From a checkpoint of a small rotation predictor.
Model: 6.64M parameters, arch convnext, activation swiglu, depths [2, 4, 4].
Rows from block 6, named by matrix and row number. Rows with one number belong to one neuron. Each number is 128 + 24 x the weight over its row's rms, rounded and kept within 0 to 255. All counts start at 0. Numbers have three digits each. After the name is the row's rms in percent of the matrix's.
# gate: MLP gate (model.blocks.6.mlp.gate.weight, 1280x320), inputs 0-79
# fc1: MLP up (model.blocks.6.mlp.fc1.weight, 1280x320), inputs 0-79
# fc2: MLP down (model.blocks.6.mlp.fc2.weight, 320x1280, transposed), outputs 0-79
gate.1115 085:120151136118145086138128146144128117141134161093122119122100141129147107118137138150141105115139100112138132120130118116116125154078140137168129135111128144145129130086139174166129123140136168127145154066101128091111198106104157161138140135
fc1.1115 086:101152135152129187138109136136146133126115133128119077164135126133120161138151128127127111131132133104124161123106119150125142095146125097129144104083123134110150131082122150116072117118135140128119208123121119170103136089123112119100116098
fc2.1115 088:124095088126139137138106107129130130112111120138156094125122101101095149100098119114164147142135097083108117145098140149119117118144100159114144112140125130121151145167145134117069137131109098116100154082160114082144166074120112085115108175
gate.1116 090:103109076123102118131127148139098115129143128150121086109126137126131133109111111161142103150129112138119147091153128109110107105108091175156123102128119121139136129150136144190098157141126139108123122144125138083094135122119114121115153130
fc1.1116 085:087153151155096152132118098121115124133142107143128163151142138110116182178141125084102119154150118096126099120127167125130106162136148110122133145138176104116115163153159118123104101146137141183099145129131118123134078094138108105170119170
fc2.1116 084:164122116124117096104095144105101182097101134070106144113089104082138095102134129145129124089123137092153182160154081152122131128129125084128162178130076120172109155152172122166128148136120133114136190108130136137110143110163157123133132136
gate.1117 087:099121100093092112130140150168116113137158118105152105082118129162122091125110118105098175127122127105111150157062096117118129126134113145169111123134112147098125119154113096104144152163066076164142087157102144186175125135126134137145123160
fc1.1117 092:158123095167125168123128117131143086145181150162162109150130090143116096151103123114105116119116117106106151130182141130118132133123142126144142140120140108127183109125121139141059114111155155151152185069126125146154126114170146170116137179
fc2.1117 093:131175134122121136166127165147137146163130125153146130117124139114170096076116110155170108117108131098139165158073144066152124117162124103161160119122113135071122155132150137115166148089107136134166140141129110107140095159131125155116093127
gate.1118 087:096108130106127128120133137126130134141166182094089151109144120106124144105117108145172100125115135158131109118149109136104110127119119108132103134125119129133083117156080185128125100109133109162105066132166134157047112151150110159109148140
fc1.1118 089:146149124135146082154115133133143116170146123141134132126151096104165118127139125124149151125122144137120130101123112127118116110129129126157138127125094119164113116052159106129130120158125101155096125123103104101146126160117161159123129110
fc2.1118 089:141112115122130124126118133103156124100108146123106158146119160129101111177107096113106146116152160090162110099140131126118134134144126121150129127119119107116178158128078113150178112074139091133116155091142127102127109114108128148134107126
gate.1119 102:098136152128124198122115128127115060132163185123118137134096175144127069085134135107120107141143146100115142176152151114129124184172137114122109196122168113182132094115155165122143128135147114163100175077155130108104107082096136113086130130
fc1.1119 106:143101169170148070125139099133136138117090124169114140112137140124134119143110148127123126135117112126137134118089124111137112120104141155114138134114158127130141155134098108098090103128069120133159114101097146103140113101131159114115128081
fc2.1119 099:154098134122121147105133139099115125097116130139125125106113071108138112155115126117126137180155103157106117159119124104132133109159119151115085123129138117132130096135109119110082088119172108119076133132115108135145122118101157175131113162
gate.1120 082:137051093102124118145124148126094109147124121108141120109131102183137130134150114154086171106133113126119110110151108192126151150097099175108136078105118109155122160103111106191123094128167164120163158103166145161172128150136140132120155115
fc1.1120 088:123117090101104151113151125129100143091083118104152081119104101179108073114133120108100123133126115181143134150152072174135138083124148139116137158094139089170140101182122130182145093151199161125114150151154134144144147151094078109137137109
fc2.1120 086:131131174155113086138134081120112115135141141109095121155167095143104138055163087087173126122125135113146102163113173133123133131135145125164139115185116131133149110134112095178119086154114149128120097157112158147093079104088137132091135167
gate.1121 100:162122099138133146124122127128095120141126140126134125151110088125112143128146121160115128171126150123114138158133164144119127080148119153151142076125093128126128156183205138108124102114146149113092166156112129104113094092140131119149138188
fc1.1121 096:122162138149119123135149132137161144132127093132117057103150087114158133116129137138127144174128118155108159123123086127125109092123076150089120132122136133128073111105103146144146144150132151152144164141136136127165163131089109121124143125
fc2.1121 098:098152159120108122143087127137150118117100106134133119144137158119085084141114145142147146138130120095178133132171162184106130122126089128120115142138110122076137097172115122150106136089125147121120134145111085118137103135120117151146122156
gate.1122 103:140111127085121126130159157136121112082109125099138088123126102129092104119118129103089137112144139127132091102091102154121143146126111150142146099136103143111161143148130083120122155154111121135097172125119141137174124123081142153101138168
fc1.1122 110:112158109126100127112151159131111109106184128133082135143124127103139089094147115160117139102124109134134143098094077154122123124117132122138099133102132127153103117089075158107085132127123090145141098111159128110089130151146106169136127149
fc2.1122 105:110058081133086136136128106126133132118144109128133170132138114120139098142154110138114150135135116163193149120095123127126143126179150098117119092183137111142093119127145146171135120130088112129113138108132167085134168112103139130114115157
gate.1123 138:184152125130114131144130144130138135098135163120143132138104133094143119114162128124157158145121133138179132149150111115127155228108139122127117124160150157113126098137125112121135177108108090160138136111081134143203120149168130163123126125
fc1.1123 137:100142111140142128114138101121137123142157133146102135119147123165132128153130138168087116130139165129130152111131136150139101082170127111150109139139103098123138168169110134135107116153130117118071128163159120094079118123113133110145121136
fc2.1123 128:126125187120110128143157132120147143136133104127135111129153107114123161122110114106123153147111083138120128116094152150140124140095131102182116130118107129186144179095126160102123133118133152119105117124115122121176107123122120141160157116
gate.1124 089:151120153133107076153121134154098119129135078089115142130147158154114111099140105097124111133129104115132111103138129152108116118085099105148113116117142127162128125102082102068138143112159165118150153124144134113166135109119135089126139132
fc1.1124 089:085093164153114113111130121135128108112161134105133135123141172176131109143115111132124148125123105095107116169126140097108129149110123124141116131087136108142148104148105125117090125125150083129166171119124122142130148137130160158063131152
fc2.1124 091:107136132115109086114133108117154126174124128157115144165159092078150116136129152178120106143125099110147150081166108175154128126128142137124143096161191127124119155099121115184109123101158122138055128143144143125135131119135146109148078132
gate.1125 084:155091066151138127155138119138110113108154149154121115105117144175101085110146137147117154125128098138177114148107108129143146133138135092125117088157120146152105198104150100122091153143121143126129116116133135083168139125156137092157113158
fc1.1125 088:139100117121137132117102133138126106091137094130133088162125158209132133118130147127118130144123140093153131121142136179151129139103157184156131166153139139122162135134116130100100141088151133108145129162127132156164100133148136159095114144
fc2.1125 085:115114131166131110151170144107108127126116088136100138116139063112148153140112131167142152150101140186112140133073111151144124133116111102157148122111126127207144159088107113155105108090140077127158181128158117162126087125128136085135120136
gate.1126 084:119126122126144120172132121132103114116115118152135196104128167078138106166136143164143138087140159095123093170125137081147101120127163094094105107157114115123111121123114172180166096137136110178130111090105120148087117163151117139127118107
fc1.1126 085:128085172112108142141143139129118130152111118123078153058161085107123080097146098181164132144122088120123125138080152128103122115132132091082102133163188139075112156129138165085135142082111168143117121138084114089104052137123121115114138132
fc2.1126 084:132161149109156129133172155144090130101148174118132146143101127160145115129118130116139106143130127140117161169136117109106132139123129138169162195122151127139162141087188113105113134124123170133145147114092133122150135085142133128131106094
gate.1127 082:136165116144126123119116138122144084129191128130122199156168123105147136135123125116131126115141106078124141093159098105127116124157121096161101141151108114108153153082160091115086106172104136127102126110144126099115142125142151116149145155
fc1.1127 090:129189161145105171116108109120125138136150118120152136135111095113131136145118136132125128150134101129119131118129129134134098113126159110126131115116157122123171133079149100140099158149143084121121122175077134120119124132079119137139117157
fc2.1127 081:119100150142138158148123131136127096147129115111144128139202106171128128108115120107118116160155120101148124097143038064105132138145145106113168144156117101093123108126113112131097147118094064131124163156115166112138139095156091107141153133
gate.1128 097:132131170160124150132135108137138114128141113153152099155169108078109099124143138112098127174127105073120106139097156142133072147143150122137109106159130131115080132151127114156158123108112109137117103177115120100119145124121159114145119142
fc1.1128 092:119133157123141160127115126140120127108145106148140085138105166133133143202121131145101156153140124084161110084139196116123152125106142135135153173194132107135158136125171142166137126154131109091122172104118123146143132111140092113118141088
fc2.1128 096:087159134121173138133094090133134153123213140136112119137152132142120135122133131107128115170140173102121130112125105145110121122132133169145130152173185136143177113124129095095124116140126130132185168156105130107108090101134106125112099133
gate.1129 119:138132149119138147139136125134146123147101120134113123146105098104137174121149120137131140151127129140127133133135132119123163171113106137095163144137155124137155119130145137089156141150112125116146141132125116158202119093120107112139137180
fc1.1129 127:123142110103114130128129131147121104122152100131125117189136109171137106160109140128119171119120165090129131129113132102140159118111154108169122126109130105134128095153125106148149133134188151124124178127139130156133175140136101174104128114
fc2.1129 115:100103172108097131153168102139135110164106106142143136141131145113125135122133115127117126150126135087131130105129113117121116137189127125120112140123120129207110129113128140142145105123134107118108135135151148124144123058134130143119130124
gate.1130 095:132119149116132151120132111123114118147193092138084161117120114151116092121143134177100110128109123124152114132119140188128133078141119118087096131167127131116153173132125128106090133147141118115145089142160135089124073101151142155148129120
fc1.1130 088:154142169151170145126149114114156085136183158146123175123130147140161116152144138153111129130105156131127135145100114154124151166169096121118106128199146133115160174115158137098126141138085106150156117083101130100135101097152156145190124159
fc2.1130 093:094123111127126114144120135158151043125163146143138150160209147124176197100156157193085127129155163110151136177133148126126131113138116126143120125170158141143139136152102107129153146146126157122163117151153099125109159113132114154108119129
gate.1131 090:118123125109134154124111130144114153156129141156142145120104134137132106200125136165169081082122130116126112148136121134133123133123122061098086167140136134138149114059139134136159123111125113124181182093127114118122113118142112156120138116
fc1.1131 089:117152145118152085127108129118165181113112119131120115108138125167123138111133123125132110100133119134133124135140148134138142093126168143114145113172109116129094155117133134122114142107116068114115143145163100148140081156105106104115140098
fc2.1131 087:085174127115145140106109138126125110140158109176123160126105135143144122160081127108175126083130095131098111147140128150138122135115079136139129110135103157134114106152142144117135122104139107121146153130105122135132127113088124154149130127
gate.1132 089:152169080117145143107145122105121141159119143110133080143107088162133157121123141122139125155130118119112165096129127142136096131111187155182121160151092158101142122149143069133124128174145170128140190133104132149175131115109132150125106128
fc1.1132 090:142072111131136102138110102121136156129110166136121149103122110138111152104109136158148130096121104109136098215134113093127142109106076117109150105096126118138137097115135122145135150114092136148123090145112096096105132133149159088105112146
fc2.1132 093:143132134120157108101121170135162108096143154145132133083085101073107150102151126129098137107130136145123167111137111149103129135130151171124069128135135121112151152134129101148112163145102111131107130183120113085118119148114116125124115091
gate.1133 086:121107139114140101117133113134170118109097153134168123121126094104117130107144136117141176098136113094145124085106145146132128137099082183107160182106142132118162115083146078150100111085173132112117142149152128159194088146126143091097122167
fc1.1133 085:042147116129144071140118123115097119152090140125125150109129163088141134140124131156124107155125126116124127155124121142119128144133096142089152127110110146144168108163090146066080132100136119138154141136114125156156116100182123134153149118
fc2.1133 083:088151128129153125138108128122080119101082115075136142104132138126093163138115113106122142123135138149129102129134145097163118128166119100116147138123119137139123114142108180071138140132144084125132150098128161140119093104122140123107147132
gate.1134 084:118132090134104111154110144153101167125095153110100119132147131144143125111133137136095195115131114145149104050135144135144132126132125191161158122137134156137113089110137118108132108128171201121149143096132142131132126121120127124064113116
fc1.1134 088:130118110119127135141142119139118110147169130155158149151112120087116152147136152110084148157131076140123118095150130112157126118136127146135121141151114133149112137138166083111086137105150172073107142110147144170161134170090092131166115078
fc2.1134 089:190167121150134115128135130107096146120126120138142117108169128155145134161108150123133125089104152131139120176119148130102121124121140105163072169088127122129122118130132130074147107122146133135098129124136135121124084156149145131154126089
gate.1135 106:107110126110114119108121134120113094137171140117167125156140127101145108153131131175112122194126100161138130121123174114136108141114085108134120085142127141100159079137139094100127111161126142199128096073156132106155146126128173089151132161
fc1.1135 091:097185135172160115113121095135120125135119134136139155115125140131163093138148149140095173150114148142148134128126095119126120125127155088133125112136148151094095156120117108112098144145129103111113148116151130108132174089144149079154119085
fc2.1135 093:110143112131097133137164101140090137109156149072124110116166154140149186106125118092105133164111109165149133151128110117132119109152132146151168123139100145123150107132165106108190108144119126119172094091135125112112100123119129090149162104
gate.1136 090:156126103113122139131126137115157137114155104101141110125124120116133161136151116143106116117108081153132123141117142131118129095141101144151152149131141148169129143171096120095132128098144188131145118193134123116107164151128156102127120146
fc1.1136 089:206131158117129088137140133126145135143105105108129064137132101129142157126127118121153154135135134108111112126099135128131124139107157141128105165144122134142114130127105119105187130110094132134127169125071124164139140121074128157154109133
fc2.1136 087:129140103135125095082092145119137127138152115160114091134133114142126114084066135124127134129111104146124143133090136120152135117141127117117102142166101142147117140174142159127123151093081147111167144131091134067122137168078132155135108150
gate.1137 115:112139143109106121133117134130113145125123098136136118112144136124112145116128119127135119136143106123130113098110113133143070112185142121120119125180132054121121129149141128139121178107140129128122146130161112137130144143099118133124138103
fc1.1137 100:151106100129135113176102119255110126111126131134140092132125126128123124126120139117154146096170110127153129094129130121138174144120117132124128128112107133088146120140121110086101120125130108107121117114091123129138101127129117127123109098
fc2.1137 134:149111095125130121116113103116124136160123127103119113117147139128126137132112135121111140127128133119123114141116136093141233118133066095157108114118123134130128100151096100122143130132069134033167120125100134126133103146105176130136116075
gate.1138 090:119110088118133145149120140139122126100128147158139085121115155132152135145145105123165120144124092144167163154139101139115140109128118145125103115150115141169119129115102093101141119158134127200141114116097130143155144176131103153108160127
fc1.1138 095:100120147131144155117131117114136155146118139135111142075145139095115160147132151175109104150137082112125136138128138121139157113146144116142088141122114142119143100170177131087129148124128099102091100156144123096076174118108099142091124085
fc2.1138 092:136145102127130162114117121136137141147141144122124106118106135169119082139128096183155120074134103147142135073112138123126129125120122120160087154110098121135151136124127113112086105135097089134166089098148149147142117109118109086180131112
gate.1139 120:136088126133146153146130120165128140097160158162132143107124108121131138189161150089141183110129117105147135155139167109140130201120128126142132082119155144162126117137176122121130150162091111127106140119133137113147146124153156137120135137
fc1.1139 114:136119151147149133105130107131145124117121118153121112131129137149135126113132128085157130190117101119119118126097134117134122160127109157109102153122119125157132080121159114125140133150121148100147149108070115064141114107105168119117132140
fc2.1139 117:117143101140121173106136088110158097117131137176111116124136140156093144088108100171136112139128073156093144132166141129121119114102146174108161128132135130128145101184106167158127166151166122130076102148173135100114111120113159094120102137
gate.1140 081:147121116113164133107110151130122158129087123078109120111116153140107144144123109121125114101136140116125090130086138108127105117105128120148149136140171125086157130148119126129148123122149168157156141078097130150150124106091153085143132135
fc1.1140 086:125121131130144131116133122139151103119160144156130131153118144140161170105100154075082118079128078088106126112110091093155142102137108105140119123112121147138167145128148110100097112167135164149122210116147136137106125099145124155125105121
fc2.1140 084:094166151136125111133088138123096129141149106155140119105136140136143158095104108158126144115125138138159123139149141154121119130140113130128137159155168169133095095129141123198079152121117170130104135176116132130137118092123157133108098139
gate.1141 087:169104154155109141124134102140118148124119100135105099157145106125142112108073123150173118119136128110126113117134093116139101116145084075095091091125148110162117111104128158130179107113109138138100142124129123131127167139131127154109101123
fc1.1141 089:167152138107128107135133140146091112119083100112125137150144105122089142095120120120110119095135115159142133160072098091130149097122130195140105087122158154126107156124138155145188105154155113148152133072154140109120123086129109127136125157
fc2.1141 093:092113086122130121129139165139118117109084146102178113117108156169138134186140132176149120136121128123119155086089207204132118126121124119133141134129129121110103090059097117071109112091141105135156142131121146134141096107139115129135114102
gate.1142 086:134130119156119155127117118122102164135108168120145088137139116118140115130135132146188157185138127133114107162115099157140111149120150138116149149100136132160159104116113134126119110147165149121148231138124128129122113123159097157102110130
fc1.1142 088:095095147111114141139111154110102075155164112086136165162144131124129146146144118122126160116135101115111150151120098138125104133148140104117121138097142131095120162151108146087107164106104095119100127119136129158106089106105176169176109162
fc2.1142 087:140181110138147133168185135120092138118135114159171140108135148132131165142149127143165124084105071094156129133133148137151123129083133121148149114122139125117114118145156109137115121114157120132107146109160139150153141134142111161099121159
gate.1143 089:187107158118154146146114140125153133146136168118127130144133114101165142113131132116123114111123129133122156100126120132141100133150124115128165125150143138171145114098130102155154090156125100161129115095103133127105119103127120132145130123
fc1.1143 090:124119143129137141110136114108143166141141146131119105140120093120104173138086147146140094158127151165120115082150135141132122137112152127088131141162119132111090120130146126164171135090113157114118109130141125151111139106130130143146130146
fc2.1143 092:148107080107147151116126129096115132118145133086179112163179125175097062079169117134096129147103123108134131116150130148116138140123126077160160146116118121144147088128145127122117133141117118133147103134108143121135108118081135115211151133
gate.1144 095:084136135134135145100136113144132106120148156105141111100135147150127119140105140107135122122124165092125172132139123122140164145133054090107143141046121136157160124098131170166096085137101142106081185116160116136083130123122123135085117148
fc1.1144 102:096094134092129106138137145132171168141130159118111157148139133069130140131123121121130088106129119143125133170134102136137113118135140111103135163125142102123131117092118148157136103128136117154118068086160118087084095118120146159118125149
fc2.1144 103:100079118135098132129106117110184095134106121133183133130113122088095122113139100137147133115128084147157116082106128092128136124121127144092141105143133153088116119118116168172132129161144162127167112160102126139132141125127111119084152098
gate.1145 085:107054091122118162139121138112080139111155111171125158135113126132124153116120129159130121153133083156145104134111072138111135106129086103117113149119116113119139175130111147094111121122099164124098080108127127112126104147175105145145145176
fc1.1145 088:082127128126148123114121119137141074118148124119141159139128128131135149115107150118101113158127113155137147124104117160131105132108113142113118161093147147120120181092123140125107109191122112147115069093183141116130133140096121141165104161
fc2.1145 085:068111148112093106117137165104130077090154139147105121075121166146123081118154127057088142107124162131135144152129129126116132147155132132124120112134146138134092103132078119112096113097132108133134115123116114111116151146120152157162112131
gate.1146 086:186120123144104146136119146133127117125167125126085105149148121126144110136111122107084155143120115122118148136106144131127115186144172153147077125114109143100097181137117139084148120131135097123131107103132125096154105151093147169174128138
fc1.1146 089:090106137136128123114131128125139084164168148141097124158142093081142092147101125178136142108134125105097164132115116100127116166121104087113115123117139124118119095142079147134137068129104124131111106087108109122119096139132164152116122149
fc2.1146 087:068128089132136148118086154152161130131123141142087120132139107157129123126113118141126137172151111165141129125148132096116120137138102117118126078143136106112118097157143095095111144076138178139108073150131138117120147094092108165150150096
gate.1147 080:143151120134089171128146143130109145130144163121135143143131126091129147106134128087076163121129147159096138124120089115125131181090083137150153093116101140111139160121075123141105111120121116148121092130147156089134146123167107126170149137
fc1.1147 086:125121122164143139135125102121122167131082128150108106112125123161121102111165133112144176162118138102135102083067117102127139142148122143116120184128161109133117091157159105154110148149157169087071158096116129140147129119135177075090118085
fc2.1147 082:131182150140135115166152130136153095181128140119119162119072174121142131118148127141099111135123123107120144122088066133130134129123120117078176133115162135167094150098148126164143166109084122131106157098136156122116081103155087121115112157
gate.1148 078:167128123105100123135141154123119100143147146105146178124145121093124117151146107117114114119130127135126135112101142199121116095108139167175132124088131099133119161137115130075142142111132139145110122152174147174130147175160111133134130130
fc1.1148 082:184113149110119131136123151141123113113153123116118103136145130180124140150117136136146101086123124106121116172144105110143128125123172085119068152136130130134128153136131122190157148146075084124114125085134137090128088136105137143151127106
fc2.1148 081:126076098120137114109150117172112158137155132103090090132116103087129174141159190116158113107128109164152121122124113125120129142160134138181105097148118157141106120161103151142101104163158108142120129148113102101125155172152173166126092146
gate.1149 104:155082107120129137138122130148095122129144137130085140100140121133162139119139129125136119086125123103131143151119159166114185110103151115131168117110120136107093143118156131028094159170126135133138140062136133097119118109182123126102141160
fc1.1149 104:114147126113117126124137147144124108109145077127150132096132136123125157076127107132113144113135133116135123088119143142107124112107158102091137169123123134113159104062142110076114140135136088143146116084121131191162122116160109105111149135
fc2.1149 098:121121178137139143108106128116125169143121119145186120099210086121132110156144142133097127134111052157105108101120121120122128126094162128083125149131173152149107161117109127127120119109139132134088112092175150147114116115126105169144124113
gate.1150 094:128119171130092138139126117130121099135135099118146135162135129113122078123097134162145123123110166082124106109117123092137108148138084151165087143116150111162121139089145096149123133112117134147122145109114135131157119129162150164146120161
fc1.1150 090:137159153114103127132138125112088122125098121111127174130124083114120094136141117146123105134115145165142131140115114144145107104127111087096094120090137106171086182121096208144172143114114145113141125115167112131077142126123088176131116090
fc2.1150 093:094122147114099154106104117134140112134152142092121130113206111130124113165120131134135128141132134155095163131073129138106131130157120152133131095119133117218131131102132154099143096126115136120150081115118134106095062103100117112138164146
gate.1151 126:160160085104136102136145139109152120106170136084129133150126115187100127128142113122144111165129151148146129128198178083144125131091151137110149113123133118148079164137085145143136118162179150157071132137111117113128117133110155128169131136
fc1.1151 111:155067126123112095114109144108143124126080139101103120126151118156137129095110125136136143105134101146104134145124090109130142100140102094141162129128117117152104135087117140089127143142146139123112186126131126144092171099124120163100139116
fc2.1151 120:201136096113086142127123093138150111136157135116137136125114155148129153109114169098119114157113116155139125091111132122105122122105115098138110110132111144070165117171087114096195115134136140129167133126138096138131140130115140130137132122
gate.1152 129:112140126147146112140150109127122125138106147148097111158148116182110134120156125077109184125131121099106111141143147092113136119074128110148117073086166133161143135124111109122105101131124177150143169128117107084118094122128137146087140118
fc1.1152 142:191111137118126131122159143127150134122140119107084116111105146121112060116133116128145133113119138143143100136141153144107134104163124138068123175151125119141112171160138153116180142164144123181147130093105139123145122117130115106138141150
fc2.1152 139:073080121126146104139152143122094108121101075115153170137156174135119128098153103102123152107124170124142141126141132125118129146142129056119158144102127127109132112121144166124123149110175131127122126133139154131178095136119156118134142141
gate.1153 119:120115186138153149125127132124122124132168120128126121170103116139168107161123138138116132132126132088115117114137094153131155145187120105158133163163158141115159148137122113141144113116132151145169118174117124131132138113119140143166117167
fc1.1153 101:123150117124115124138103117129108136157136165119131171128131130101119143081142140138119158117118116125105091136126145140131141095149155152117134149127109123127108123125116132113080090141178129150127118113165141163098112144116086125098117089
fc2.1153 110:159053133125117097140143102109147100142132149091165105119137132181076166113125120136151122130112140132098119131104162097110133108092110117092118134098132102116106119183136120127170129138178131124166158126140140145102089132178149159130161135
gate.1154 110:134108144130146150113127125130141114092150117101131143150089071153134136137136149153119131074161128109147118104112145121152128141084118104135122176112144123169160091113121114126158113124131140124125146098137144106155145145151165107098128160
fc1.1154 103:147100174122122118117132160098094133099102115088141153115163100124150110145175110113177108088164113108148120090090097132132065112109140099112077145114167131062099156075070095122115109115108108148179102149106128142149117125107137147123131114
fc2.1154 110:099115146143142137143123142122091145152152134123118124155221090188153118109136107134106153150134146161121158129149144130133133129133142090162107123159139117165096087103127111156083110133136130121136090147050148096141141126111113093106103156
gate.1155 095:161113080126098192150113146141132134156106116158145165136137130123138131128156130139094093102124092098126127123128081145133099151101150090094156123163118108175148110126125118127121154157127134093125146091095132144121146146168152066106142115
fc1.1155 090:149101143113085100140114134136120062145099163103129153142117146127156136089138134155148130154136137100132093139154125129134121122123149129182126102115143104128126108135158112114144112186140155094100108100132151141126101117130166099155125126
fc2.1155 092:129090114121124106125117137153138125098118145143149113161148115152153152136125154137123127181134159131142111176126104161118127137144132109114132159144135155091132132122125129127101118136127099137105149154118113121114111135080155174107135116
gate.1156 088:148111091130116111123116131100102149106103145130104110116140107142140100090149111123125150127131109099149100101112100136130117126152133115077156137187094109138105155128090147134100109122113126138205087169108127099109095149140139123122126121
fc1.1156 095:123121133139130144121118134131119187136168137124110124163089123148144120150132118118148114179143145087132113108178133095118136123138151065117070124165127129175132085161166099114146151150139152142137130152130138161149135150117127122117141107
fc2.1156 087:152135138153130126130131148159152122131144119166148159101172100148114144141075127094182100145127099128165089113089107124111124115151149120154132171122124144138140092116169147164155110135159048116146116153126138107140131139097152109164145131
gate.1157 093:157114150126148156143132124146121165118084128127126127121102148114131090129128138097156153163122134058145111143143145137127105106160129128140089130137133149140094189144124107109148110113107076137125105108080132122164122152139164111158121154
fc1.1157 099:121129123116126104124110121133077191114075155117147154063160168089107084113124137117140113143124144120128098140181150170147190119137116161112113114158103159141151140104124154141076133072109138096066071116101111096125117102108148136117091116
fc2.1157 103:113085115100117171152161112130183118109104137141114159130113128128095139129084148113138161141136144111150149138069114135124126139147108153127126126155102124130104127148128126144121109127133074135101117090134133144174142098179152156139126165
gate.1158 087:130115124149131106144122115121110136143123149128130106111126131083136120143121127203122168098142132150123135118132136107137116160169129147122122121133129128128130118145073134131129128144139091121157105098092135120178142093108127117146120131
fc1.1158 082:117138115121117097111115130107123115114148110113084116100112104106124102110121134092126115124131160134134130167133109151133119133122134093130097129123132142146123112113101132148130152113130118085115106071106108109135160107096140121129133118
fc2.1158 081:150140115139083159134159124131113080170120138147105099130133124140130111122102147110167110080103122159150173089101117153180132126089127147113154109154140103124104152090109138077163127110143111122106148165118124126159116134133164119100123135
gate.1159 103:155136090124105120117147123117094159124094098118089138117105105176130113050131121130147120170119122099125127136157102123110152116124162127096152141133098134128102116118111146130136120175187152130153166112112135101136158126150127108139129121
fc1.1159 105:169131137125113142114124140112134133137091114108132126105136089107136122109137118095151126132124113143121115118086144110119114112161131145147173141105108122121169108123168098092133122154084066127130159141087133120151134137105150103058133136
fc2.1159 098:084126153132114147122094123133134153088140117125141182081164146144147095125111136135153139129154136094164114077149169119124130139165129107140084140128150120119098120145139149091170150089078111131133103134145115114164118111105118145148154118
gate.1160 100:148049108108157135139130120142132112145140158090129193121111145097110123109121120155109143104132104121119113143107136074123110150124117137104130128147118127113141119103102097164152139163105142116126079082159107095154128108109154081111143112
fc1.1160 095:113066136139130112132131121129129109164132121132118124147142133044089143142122120159110163154105115093099146131125143090127113125133174147143129132107106114132077116130092130161158128098123101130127078107146118128102159148130175122155107107
fc2.1160 094:093108145139125107144148107136119127140068132107099133128145144115147121122105137082076139156137164105106121150148134103091140142146147131121134130134141133173160114157148144102147149096090101117114161141135110095112154088102163100108126161
gate.1161 082:126129077113102121153126140121167078164148157122172098137149115109142126115123113125077133081134145160113154062131098130118138145123144158160100135133105133142090126154077114125121114117130165098103123117155113103126122155116144156147130081
fc1.1161 084:091152128100127135135133118126146082124114123108179129122118149079080155071106121052139139130134133128120117116178122103125150111082118082107151086129149135169132112099134139107156129109155121113151125146164138119161118148141086175165133123
fc2.1161 085:104138173129113150129118129152126155107140112125151136103170139144165142132119135160133135152129110109157140118135153185112123128132081115125109150159113125141139166121129155089126129077159104128150138045158126147149179116132116185146144133
gate.1162 115:103135107129113126151130112145134137118134152124145123102139154090091162139144128147087137089113136107127123156156142132132111167083127107095130071137139138121111173105133136093123125141133130132070089110137126105172142140155151116143127130
fc1.1162 115:123100102119129150125136131129173124144128092102118109087151146123112114130099130123081132073120156162097173117089113108141110132126103066060100120122115132127154109110123113117114158126142156137138106104157115122159150148121126126120117110
fc2.1162 113:128095118129110098150111128131059132161117128110127155133150152145127150147104137119119121116116087105132101134177143113173129139092125102134144108150159115084134147138144143110181130101114100129134110065118163113122127132116127127143117115
gate.1163 110:115053166108113123130120147138128130137107102131104148126125148121131184148109111131103130104132115123116062137142138141097176095098140148119146155103176124118133196135101132136107129113110123134110075126176117122160117057146086112165150160
fc1.1163 120:096172148124123115114135113119141104119144136106151142150106099147116098098123124157172079120124119143143138098132093140132138092135114111122086141164143131086101167101123175140121139116129108142129096108159128117095133131117096181116123124
fc2.1163 106:166114126130157116120141136143127100105104134153121151116136145126126118141137126145120142131131121127145164144143212125068122129091134113121134178137122142126151121109119106110144133236154178124112102132117101114120103092129142168159105125
gate.1164 095:132109109112145148151118154148125075133137154107126144134138109175137098140150135148130112186140181104140129111174104108123136147132090115111116130110150130172127067147139136163147130109167137119111150145134139138113124124096152152106130150
fc1.1164 103:140048112143126125119123135140144101132143111117072105100112152199136098109116131110134142132136135152129151158123088157129148132136150147123172151148125145187155152127126164109119133146083116112140163131158130098105154094139161150087129121
fc2.1164 091:092165123120128152136110169138126110105124125171163117090182127158123123153167140144132120103127133135125098126110087135132118125118129140158158126066114093116106132150112128162097164140123134141157146127112126160134083123135102098186112123
gate.1165 088:183106135148099095140128122143137083110137136122161124132137077126153173109088151119134168083119136100125134137167126095148165140130147078134099115114157148103125159122141096129148116121100170169146146125121149173184109149130115159170120191
fc1.1165 089:138138145117134123134133141139138162139094131120154160139134150119168210124098133133161106045121135133127137169115103154151148101140108102121183099122124136150168162086148138116117128123077101073141128108130145113111153104143092128153115157
fc2.1165 086:097102096162098114155161119155169105112139162132137132077187166104123127111159130142148118121141151145101113115148157144163130129142134166118173119151156125115149123142157097109082156161110089132086120136118123172124137128154109153081152132
gate.1166 086:147174100120123154147147138129130105126095064103115086144127106131118109102147127115085122150128121144129161105140122099136135082109114118136100136141129139120100097156126139179151124160101165127130166095115129125127191131081125152072119099
fc1.1166 083:135130112116124112132114144133130127143097107162150128126153130119108144141088107085099101142136090150106138125115126127098117097156116121117123164119081092145157115123170139156134090110120135129087150133143143155101137124114080138147164102
fc2.1166 087:112120135131119177160144120109162103118176157183117115094104161129102101178096127133161101129141145117130149118144114112127130119100101092076155162167093147132124107089079129152141096159108106128178113126111099146130120105111144115161098139
gate.1167 094:155169081118154101129110116115153147132099160137108095098117156120131172111147115095106123104125071139125126127145099129125127126092172095099128103125090119144132119139153153144126136130131172165169138119139101160063136133138134130098136124
fc1.1167 103:141137127116124197125132138122146183124133135131100154140114127078096148136145126154130114079129148131140117161083122147126146092090093123115106108102108112072137138131100154163096148101130067096098106100161126166114076141137086198141134110
fc2.1167 096:052112165137120145123133130122121136142175137141122113094119120123146103135114079130150120101131168141113105102183121071142121117146099143127169118116150131164172114148166117126152141116136169125176131155154118104121145161123120123139184156